Weights of a small spectrogram enhancement model.
Model: 0.869M parameters, log mel input, arch unet, norm batchnorm, activation silu, widths [48, 96, 96].
Training: muon at rate 0.0091, 15200 steps, batches of 128.
Data: trained on strings of digits, spoken by a formant synthesiser in many voices, 39062 training examples, 49.8 epochs.
Rows from block 2 of a small spectrogram enhancement model, named by matrix and row number. Rows with one number belong to one channel. Each number is 500 + 25 x the weight over its row's rms, rounded and kept within 0 to 999. All counts start at 0. Numbers have three digits each.
After each channel's rows are labels from the 100 clips, of 14976, where the channel reaches its highest value: "top examples" is what is common among them; "band" is the frequency band that holds the peak. Only what is clearly more common there than usual is listed. The data: strings of digits, spoken by a formant synthesiser in many voices.
# convs1: 3x3 conv (model.enc.1.0.convs.1.weight, 48x48x3x3, each kernel summed), inputs 0-47
# convs2: expand pointwise conv (model.enc.1.0.convs.2.weight, 96x48x1x1, transposed), outputs 0-47

convs1.4:540498502470518536495495502473531462496478512488524493494497505553517494441490504502509523508473531480450551512503550468476508485496496511544493
convs2.4:463521504459506498470501490465537485491508496513478485454471489488498516466459483494491479540544489505490521509494527485508494484515504481483553
top examples: voice: deep voice
band: 0 to 250 Hz; 250 to 500 Hz

convs1.41:529468503502473520493525468512545473535468474502504537489535479531500520495515503436489526465467508525510501500530523511482543479508454506485512
convs2.41:489501489524515456500503480470452503474503470486541535509508496516506458493444497527514535521505467478467511491481502480501491502496508558498480
top examples: thin (high-pass)
band: 0 to 250 Hz

convs1.43:531463494470504465487517508505509509490499468518509475487477522495489487499490504481532501503491522491487394502479477481512503479459484505451463
convs2.43:498497506484488449489539519521493481463501441492510477545487504521502462508559498514528560519505524478530459461487479516489499505495533470505467
top examples: mains hum
band: 500 to 1000 Hz

convs1.46:506488514457520505499445491511459470516491485525495465454514488491504505470493512544523510542462503494459487495442524493471476503455499502488484
convs2.46:478543537525492557505499507505554469501502482500530491506499482476447509507485482440497511456470459496518524517476477481490501499509495499526537
top examples: mains hum
band: 250 to 500 Hz

convs1.26:490503459486472457482536495433513497501522492470483495530483489491511507508438472486531531474482497495500491499492461509517440521494464492509520
convs2.26:491514478516479498545498507488495567528510504498495481482502518504543478483504498508494526498562551498518505496499493521500505517545481534518471
top examples: thin (high-pass)
band: 250 to 500 Hz

convs1.44:530504536513528493520492483518544506527476493508504553521544510491529488519529504515472529495521560539516503496558486492503547486525488499495509
convs2.44:463520478496513529484471485492533484462525524476479499523477473519455558527480503508470490497476470511482518531475536457540508478524500500485527
top examples: thin (high-pass)
band: 250 to 500 Hz; 0 to 250 Hz

convs1.15:473497487463506487543525505489470498481504502425521480511473572510520525480477501492500553509473471497523489516478497513528477493481523512489519
convs2.15:503508504443504487476499478489480473472510517462531473532500492483477483479499490490513524488512512505496471501469487483513485499477470469461469
top examples: clipping; voice: child-like voice
band: 0 to 250 Hz

convs1.5:514468474507492457483495443484531483549499461524482509485540476549515484517493453485529496469495514499520516511524508502480541519527491492481528
convs2.5:501488515469513507531506509486479560470462492486486480573525485518548527512498515497508482514469564528489509492458449481521470506493508498497561
top examples: thin (high-pass)
band: 250 to 500 Hz

convs1.40:486481489510497518476508442474490467504456482502525454490474499501429508493496490475495541482503481486509560509487468523498501507525517468534508
convs2.40:466499488489512478488494486525502438498491526489491541506505532505488507509509507489512519496480488471530556495565521515512519507478501468455513
top examples: clipping; voice: child-like voice
band: 250 to 500 Hz

convs1.25:511524504486507499480513474460529482503514459516496528492526462488473496496452439526548503483468521534507490467515474489468474523455486484513493
convs2.25:538569523497476506481493503500521503468469496528498498512509492502531503480497473507516500477529509471442488489479494482489498517542529512523485
top examples: thin (high-pass)
band: 0 to 250 Hz

convs1.13:502508496498499459500493500518523510546524504496494477451495462519477487514527531468465469498527475526507460519473504479500567471527466497462498
convs2.13:511516485483496529492484529488513531527496470450538471576478490466504493506510489486491538469531491495494528504507495535501506477514523486548501
top examples: mains hum
band: 250 to 500 Hz